A small sound classifier, trained from scratch: trained on melodies that start on their tonic, played by one synthesised instrument.
Rows from block 4 of a small sound classifier, named by matrix and row number. Rows with one number belong to one neuron. Each number is 50 + 10 x the weight over its row's rms, rounded and kept within 0 to 99. All counts start at 0.
After each neuron's rows are labels from the 100 clips, of 14848, where the neuron reaches its highest value: "responds to" is what is common among them; "peak on" is the class under the peak. Only what is clearly more common there than usual is listed. The data: melodies that start on their tonic, played by one synthesised instrument. In brackets: how many of the 100.
# fc1: MLP up (model.blocks.4.mlp.fc1.weight, 1280x320), inputs 128-191
# fc2: MLP down (model.blocks.4.mlp.fc2.weight, 320x1280, transposed), outputs 128-191

fc1.699:62 41 60 54 59 53 54 71 51 56 35 50 26 64 55 60 40 58 46 53 51 47 56 39 62 65 48 60 67 45 53 52 52 45 59 57 35 49 61 58 55 47 61 64 49 44 62 69 52 63 63 52 57 59 31 59 24 48 40 40 57 48 47 54
fc2.699:67 52 59 61 41 35 53 28 39 51 40 54 46 56 58 18 45 41 50 43 41 52 46 56 50 40 45 53 38 47 44 38 51 60 49 53 60 60 56 45 44 35 48 52 47 45 39 34 37 53 61 49 57 53 50 57 54 39 51 85 61 48 61 56
responds to: the note D# (100); the note B (89); plucked string-like (50)
peak on: no note (96)

fc1.605:54 55 48 56 39 31 39 61 47 50 50 49 54 48 65 55 48 53 58 40 36 42 50 52 56 51 42 62 51 49 61 49 54 57 42 34 37 55 45 49 41 41 37 71 56 53 43 72 51 45 61 31 53 67 55 42 42 58 56 48 56 63 26 61
fc2.605:55 51 44 48 50 50 51 32 75 62 54 57 36 57 40 51 59 40 84 53 52 39 35 49 46 47 43 42 59 37 43 50 49 48 46 66 58 50 38 61 51 38 56 54 54 36 49 49 35 48 49 58 52 56 45 39 70 34 21 53 63 36 45 50
responds to: pace: slow (87); the note D# (75); saxophone-like (34); instrument: horn-like (25)
peak on: no note (100)

fc1.91:64 48 49 63 42 48 39 44 35 49 51 46 59 44 35 31 47 76 59 50 58 58 37 53 49 53 45 39 47 58 59 30 41 30 61 47 74 48 47 25 41 57 41 59 41 48 68 42 40 42 69 52 54 45 57 48 24 62 59 54 53 36 50 56
fc2.91:59 56 59 53 51 34 47 58 47 40 43 64 31 54 62 42 49 67 49 53 57 57 55 70 37 41 48 44 41 41 27 59 53 51 39 35 38 50 40 27 35 59 47 70 44 57 50 56 58 55 45 66 51 43 57 49 28 50 50 62 53 40 57 53
responds to: pace: slow (82); staccato (60); organ-like (35)
peak on: no note (97)

fc1.538:55 50 55 58 40 61 53 49 51 41 49 50 44 41 43 53 45 60 41 51 58 49 62 49 32 52 46 34 38 46 54 51 49 40 42 57 55 67 56 42 42 50 50 52 42 64 63 51 55 43 38 54 48 45 48 41 64 66 51 48 56 33 40 58
fc2.538:58 39 65 40 43 47 50 53 44 42 62 63 45 32 61 49 62 60 39 51 65 61 58 76 36 44 43 53 39 39 28 55 55 50 46 47 43 52 40 43 49 51 44 38 47 59 43 49 54 40 38 50 47 57 69 44 45 42 58 60 43 42 47 48
responds to: pace: slow (84); the note B (78); bell-like (48); square lead (27)
peak on: no note (93)

fc1.50:51 53 42 45 57 43 62 53 51 43 57 62 57 44 54 43 49 52 64 38 45 50 42 55 52 55 61 50 62 64 60 60 56 42 49 63 42 54 49 58 42 21 54 65 53 33 33 44 56 52 61 33 66 61 60 45 70 63 41 39 45 38 51 36
fc2.50:35 50 55 58 37 77 49 53 49 45 38 61 62 65 32 48 44 58 59 55 62 56 51 56 48 65 46 51 48 53 55 38 58 32 60 52 61 46 61 62 46 49 28 35 58 46 51 55 57 63 67 60 44 38 37 60 45 51 41 46 60 42 45 46
responds to: the note D# (98); the note A# (72); bowed string-like (51); tonic: D# (50)
peak on: no note (76)

fc1.157:58 61 37 59 31 62 55 51 60 62 50 46 25 51 32 39 52 57 47 41 36 38 36 52 52 80 44 48 42 49 66 41 47 66 50 37 57 64 62 54 43 46 62 53 48 55 59 50 42 41 44 44 45 54 63 54 49 53 60 58 60 48 26 49
fc2.157:61 52 57 43 33 36 48 47 46 46 44 45 48 37 55 55 49 53 57 54 36 57 52 62 40 33 54 55 36 33 22 42 49 62 37 50 57 43 31 48 55 37 40 43 47 68 27 46 51 45 43 53 56 49 45 63 59 45 46 63 63 37 40 70
responds to: pace: slow (84); horn-like (47); saxophone-like (32)
peak on: no note (89)

fc1.182:48 42 35 46 39 48 47 38 44 28 62 70 53 46 34 55 38 73 64 59 53 50 56 57 47 51 43 32 60 55 54 38 46 38 45 46 57 51 44 32 43 26 44 54 58 37 46 49 58 53 48 57 47 53 75 43 55 51 49 54 47 56 46 39
fc2.182:63 46 50 29 36 42 44 60 40 58 53 39 46 33 44 48 60 55 59 45 35 46 41 55 46 54 45 59 27 30 51 45 44 61 53 56 52 55 44 56 48 42 52 37 48 57 44 51 60 44 26 48 50 45 44 60 45 55 42 53 53 43 31 59
responds to: pace: slow (68); tonic: C (38); piano-like (34); organ-like (30)
peak on: no note (98)

fc1.14:51 51 39 68 48 34 55 36 51 55 35 58 57 51 57 50 32 42 63 52 55 49 57 68 36 50 57 57 56 49 62 51 46 65 35 69 42 64 41 51 36 37 36 57 76 48 46 46 65 55 59 58 38 56 53 37 54 47 57 56 64 33 45 68
fc2.14:54 60 51 47 60 46 60 59 33 65 45 42 40 48 46 44 51 60 60 46 45 40 34 47 41 58 57 58 40 55 58 38 47 49 43 47 63 47 58 63 34 49 50 38 41 43 56 46 49 63 38 63 47 27 31 55 45 57 45 47 63 47 44 54
responds to: the note D# (96); the note E (67); piano-like (40); tonic: G# (25)
peak on: no note (80)

fc1.258:56 58 46 31 42 46 52 58 57 66 41 33 38 54 29 46 45 66 47 55 62 58 44 58 52 56 61 52 36 55 73 57 42 49 52 51 66 59 46 32 45 50 47 46 46 54 63 63 61 58 58 63 43 41 52 56 46 59 50 51 73 35 38 55
fc2.258:42 58 34 36 48 56 49 61 57 48 50 64 47 62 43 41 41 53 57 46 59 59 41 67 48 43 48 49 42 61 41 49 46 38 49 50 55 46 51 26 35 56 34 68 71 51 45 54 43 52 49 68 45 45 46 64 42 50 39 49 64 50 53 45
responds to: pace: slow (69); trumpet-like (68); bell-like (31)
peak on: no note (78)